Weights of a small image denoising autoencoder: encoder depths [3, 3, 9, 3], batches of 128.
Rows from block 16 of the encoder of a small image denoising autoencoder, named by matrix and row number. Rows with one number belong to one channel. Each number is 500 + 25 x the weight over its row's rms, rounded and kept within 0 to 999. All counts start at 0. Numbers have three digits each.
Before each channel's rows are labels from the 100 images, of 14976, where the channel reaches its highest value: "responds to" is what is common among them; "peak on" is the class under the peak. Only what is clearly more common there than usual is listed. The data: small charts drawn from random numbers. In brackets: how many of the 100.
# convs0: expand pointwise conv (encoder.blocks.16.convs.0.weight, 768x128x1x1), inputs 0-127
# convs1: depthwise 5x5 conv (encoder.blocks.16.convs.1.weight, 768x1x5x5), a 5x5 kernel
# convs2: project pointwise conv (encoder.blocks.16.convs.2.weight, 128x768x1x1, transposed), outputs 0-127

responds to: heat grid (31)
peak on: data marks (51)
convs0.587:505485501461464516488469475508490522500471495477460455538503463468494524519489485469512504515463551536550525500482535485450520498524532509480463502532497521518469534540473526472532529517464464478522500502471500517466493493538498476544497482499482487463456505491504515491509510498516520468473532511491481507483506550524523486511477496527435486510444506508517478507526495454479499489486
convs1.587:502504499511508511516525504504510530606538514513507515499502505502491503499
convs2.587:515480512491478535494476460532482520475502468514465486503513480489498505526439480487505466461477513521525496581490517510491494511527519492482464434505528492510475514514482538495512512540496488472528516494494517473503481436532455474501514500490501464477476497536535518501486509498504505489495540520594489535533524508537533482481536524530488503510485457498489481509492501501488491502506

responds to: dark theme (100); pie chart (44)
peak on: data marks (99)
convs0.560:500516490480478516483491502505500505541488522500484481510484469490490505449612493540485553545493507497508528502529523494487528491489502487510488524491456499467487505507490434471473508485475505481480471483509524535479521503506503486523453472509476520484494513499505502509554521468506522486475512489417487475452531521518483474556474488500497467475480520484470487494506490487493490500510
convs1.560:481485529496488484490532501488527527571536524479486524493484474478513480471
convs2.560:484582484473481529485485452511522508543488527501480482517503475492511510439554491520491546545484513518517525515524521503484491489485516487511483513483460489441484515514478446474488508492472485478464466483509508512472490472514503481522428489503526504477488510521527496489536511462516517484484514495422490487494536518518495474526479507506481451496482509472474489479491501483495472491495

responds to: dark theme (100); pie chart (27)
peak on: data marks (87)
convs0.257:509526494509518451546508467498537485533509542523516515491484525509464483527477491469505452452506496531504470500482487487495481511503520532531536529510489477479497511518491482524488505489531471537509493536504483532504494480478534515485558474497467522483495505442467458454549503540464469507553482461511528478508502488486492532501531441480480523503521507497528530450497506495493500520488
convs1.257:470475455490481472475463493490470470462482480508505483517511526527507540530
convs2.257:491465509463506473471515545492494502522481519485519488509485500495486528510540503487511529546513503505497522417509496465488529483513476505502515537527472531491508511506503495497509510482487495520491493516466483546482541580479539500518538467497461529508504513446469496505525538531514512490485483503449495458448474514476492519517454460501491517492509545524532503513534495478478513467487

responds to: pie chart (67)
peak on: data marks (88)
convs0.302:537495476487513471475512500488499499483506490495508497497470509495476506509521476541512503497518491506500507479505489497505542548489502495525498512568531498492505488499537497495502519481505477501519431569477498541497506521503540495491473517566462478500506519449491507495526491523473506488500505506469504447468495502495472515531492460512490503463490554539542499494474435485465577519509
convs1.302:524524525499494522524534497486537546554512491525529535500484520519530498490
convs2.302:472472534509516463521519537488501478497500528495528510488531514504495494460513536464512512541512490478479492437493488464509492425493486518490530546494452514526532490491504504522495489462507520526489524480518479520506540561464528527498534445466491550528517492483453488510515520507515486520507458489470511510473448484470504510505472491461508510513526508493504522509558509498510482484495

responds to: heat grid (60); pie chart (36)
peak on: data marks (100)
convs0.300:521540497531486511517477451528508512478493489517484491511492493482495506554467485489481486487474520549527508560478514535474483509524551508519479471455518483464470538546491540495509525501502472493518520493494525462507474431516478483517500542481519491460466510526523487481452468486482504496506519491549489531532494517526522500448515511523472505498484445495499495486474536488494476513493
convs1.300:463460473478520464482489478514442451487481524491496500491516483478497482511
convs2.300:504498513520518537497503524514482508478511467526496524473524506518526482505460488507500469461509467483482484543498483528520472503513482474479493433475520483516504480479491521522505485542523515501507529478516522456528507480514443515470492510488519479517518512555527522513492516489514475521515506502580516556554532480498514492462574543508503507508508437500471502520481514510509494490522

responds to: heat grid (40); horizontal bar chart (39)
peak on: data marks (67)
convs0.241:501520483437508557480505515502542504461488519515500505480521505492452491485514483514518514513519491483502509504510498496513507533553480495403492530505497475459513474485449485497594481459495517496549462515504504472505496524525517511491469499525491488526518527523515528511464531492507498496503514494493513467532520496494539507546485483521486487512506481482476495474495499460482465525468
convs1.241:457464478507517501515524530531467466449472506516508499518533505497501523533
convs2.241:512584517488477502494488480489495508534481506488486481525516479482499510458539495516516530544492513515525534481497534505480513497482512476549488513530486484445483514517495483467458523487488480475467477498495484563478515497502523483531449487501471484482489509490495518498547485429499523465473504501408494491474518515511462496511471485493480477497477554501503481515501492475490496494523

responds to: dark theme (93)
peak on: data marks (79)
convs0.510:487551483466531494534531505486546470520512568527526532467503521521471476514496504480510484478510467500492491492495479501515465500515495527519530537476484473445521489491458489521517480442528498528509495515535488513523489496494518522484520498496491499502516519482482488465483486506483468529533465449516537459535488470475494524507523465481494513487526494465504535442491535493511456523451
convs1.510:504513505503495500496466478492474449441441471512509496505507522521523524515
convs2.510:442443470459474506486483511503518496540476524458486475521487486489493522503512514484498544546486521514516524479518518470478502471489516523491482602488435541489493518517454474482516509486470494486477518481484488534462492516512533490520542472481484527490481477467495475484526520507527524488476516499481483481477497520507516491544446485506488490512475517493498484490535497486496485473463

responds to: horizontal bar chart (78)
peak on: data marks (59)
convs0.702:517517552465504495484509497498480511440475494529507512483558507494442494459491492465520482498503495504506494501474501451503512473574505507456506495528469462480507496511453552503529500492510508501561481492512497503526537510487510509495506427494477475526504515517464515523529558484498491493512493481515507542497527494496537502488511465492470507523523481486487512514537497447489463512521
convs1.702:515524521519521487498488493505464464447455469489489470468486526532520508517
convs2.702:495558443508501529462510483516544476510522520482502509492491483536542469494499483517495512505499480481487528474504478522531451556480479476530502497532522509506506467475500452487478515522509488488436479520519474546499432497536517513472460529543517501510515518498497541494529500467481493515492498500476518481526523479515446493528504499470509463484477543485481496493460524504517528478481

responds to: pie chart (58); heat grid (32)
peak on: data marks (95)
convs0.327:511567502520485530510480470552504527485496492543482492507493486481488493487521468530462509507483513526517513568521524515485501505515532494478482463445510449439473525531487505485503512491491491479519493483510548450510491444505474475507468510492520527476476529554519483485492509474482503494501523466510491534518522510531531471484513511524486483493495447491455486482465521482490465523506
convs1.327:518504461489496514495455487494484470446459473505488453483495509499458492503
convs2.327:487475491489506464488513550491512491516481525485524500504495515498487519484534497496510516533525500493495515432509495477498533493481495492486506582538475514502513496496515466506518508463495496508474492522487492539488532567484588507508523474524464521517513513445443507504522541513501509489489490493443499471461476500475459521545461463495493522482504541510529503495505485485478507494486

responds to: heat grid (82)
peak on: data marks (98)
convs0.675:488492503470495501512489505492522505507454523501484478533498499475490518498510488457499487521493522505537550478502517460469513481506502501519480510531493512503489520513485556483504522510472445492526496502484497523473500518495505494546523449499480511500487554472466494462542489481505509476494507481483484512483421524501517497511495480538419495471485504505527483480526519403476493469466
convs1.675:519477508473475537478530479486524467524470478525470515466471522479506468474
convs2.675:539391493497465499472467511503489510498484484466479472532496474479506540528482486496513522516485526523534528476475524510471527518496520483515467498529539553543468518521523508460500531536470477474501518518462499521477510511507503477534506510512463476473478518474505524509489489497496542474466541535504471505474489537515485488481467501524486493494472519529528460531485496492477519487506

responds to: dark theme (100); pie chart (26)
peak on: data marks (70)
convs0.162:522532502473521482539515488462532465503502521539527518493546532517435490527461509487505460481513482530497488483461496505512474499515516496507523521532494480451516495500469487537510470470532492534521510536523482546530510494465520524483548470508461477488500490475455495486491485500457465525532468469502537500510490482482464527522537468478485512503534520468527518476500530499510464533486
convs1.162:475472450461472478483460473483492498471488499501506479496507535532510527535
convs2.162:512467506514467518472473497526450526453488477521505504477458522519491480487545487478491538506484498468480499497514507480468533497565496513516493383506477497466498499535532545496481505479471479503541513449476525476488541525502489489491518502488522547496514490501547503521542505509497497509509518490508458506485523518535525515468464513510502497479516507533485474510499521490502517512519

responds to: dark theme (72)
peak on: data marks (50)
convs0.220:514548572477494508519503481506489495500497539548500503498557495506453486491498520471488504514491499517506507510459511480491496453542511493510510491503470447474502514517460484500499488452510512509512506499560515525527527498467500503497501453479483466487490522519447515521480491465473485505504482430480515504496491496506478504494505458471491496511513474443484511489538540473515436542511
convs1.220:485523520519506465531516494463475571541490479475507499482479477517494501489
convs2.220:480500545491475499479502495488463500474490462468490506501556484500531510464450521472530494515485500484499499502507496456506505455479476475475483488512487557587516491488494495488483496577500510480493530459495475482500504500509504515500503458477521504519512468528479504534537535483549508502479513538517498557491521493512536480493515528491503485528495506507483482546548484501502473453524

responds to: horizontal bar chart (49)
peak on: data marks (63)
convs0.588:463466501426524518493512542496518493466493496500516511477531519509495496497477508474548492484520488478498491461500487458516508492545477521422508517534483506537524479484455534516581477509502520514543493495500476483502497548524520520489521452509493507539517471495496509514514546533540490505518496516514514500513504491476567519536500502512486515538518507504511511501539482484500480486477
convs1.588:524516518510520549527532526538518505513505526470469466452474493506503489483
convs2.588:489512507490511547512495462519497505487525490519487517487518501510502470498430496488496476448491491500500474541512491512515456502512499499512503438488491453446502490489453515511482483527514500506513493473530505486501464459521444503474508497481510472488493476544548481498552496498508473525519507502583510528556542485504532488499561511499508497526501468459464507498510490517520481503507

responds to: horizontal bar chart (44)
peak on: data marks (60)
convs0.620:500521498439483536483492489484519495531447541463475469518540467479483529528499498467505523517488509518540548488461521505473500506502508490502479538521477513478487511509453492483505522498482445483476508502488479569483498489551510493531504491495469440487489524494512531494503496458507511477466504519497502474508502522500503505535469486512429483487464517491514485500530519442469470489473
convs1.620:499548494496495517560516512507524546481490485516548487492495505530469478482
convs2.620:498577518489513495489516525472476493508487504483511487508505503493488511465531513513522522537512501488496511437506492499502518490506480501553522506513470486445521494487504505506468501487478502500489487494486468589503547545502522514504459499481489499510509515497514504516555471465499507491502479500409504501439539509483466518506486495494494507486503581522525505526515477490505501492526

responds to: dark theme (61); pie chart (53); histogram (26)
peak on: data marks (94)
convs0.0:555521556509481514490495492504440515462476461516490488508566487476466506473479492463508493504493515511520519501460525478493515481536506459500489477525508480491494513516473523495487518520501480486526513480505519518523549504501486490506494441486469448498495528536482544546541520460484507478487508512514493563485536511510512499465500488496459501505496487491487490551532507462482465511550
convs1.0:519533507518515531541515526520528535496514508532545509518515530543514522517
convs2.0:492616485464503534489516513482533476525505507485504505483527471523508471461518494525510530500507475481505511471499493517504480509479488501510511532518469467490525477495450456494503481499509515515477458499523488550493479522509518525485422515533513471510512495522528505508526484444525488506486496507422525487513552487487495495543499510464512481499499535468489506491508497486513503496494

responds to: heat grid (45); items: three (45); pie chart (36)
peak on: data marks (96)
convs0.581:500472505548522502503521563499487497483512473510518514478510529511530489471523500533506508498536466420450497488533479526542500491478447467469513488469514492518528459436528480515498485514505546505480530470507503456533515534477492529478496512493524517556564505525502504516482511502509498503504491515505496519504496478479499513480509563503544508500531481517480499520472511533502492497522
convs1.581:526515505527531515499500524518531518527538528522506503521525544523518540541
convs2.581:500471502536543457513505551500490500478511480498539526484493564503533498486483491504524465472542481460461466468524470494516496477494473495479526495487520510538526482478531511543501489537512519523501558490489481457528501529481510530490559487477519536553531486495504492507505518548528483518521499511527500529514507476456504537477534545504520542493538503514496502508477493518499502469512

responds to: dark theme (85)
peak on: data marks (68)
convs0.432:481524491465539491531524514475547468520504556534533531475504532522499463529487514470505477471522473492483479483483473505527461505509493529510536528486487482467523479484478487529522477472533502539501503519520481507524482504497525530471528506502501498510519519479489487461459476509496461539543475468521534472537478468472492529499537481493507526482542488472508536448493546501513468506455
convs1.432:502509502500499501495462473486478458438441472514512497502515521520522518519
convs2.432:449437480461477504489485506493528478543486537465489479517487479492493516504525509485501546543483514516526517483516510483487512476482519525492487613487456553482489518510458464480507505476472500489471514483490487531456487509523545505523525483492497533486477483471490478494511519514520526484467513485479485458484499521495511490542451469506492483512475525487499487484539504483503495483478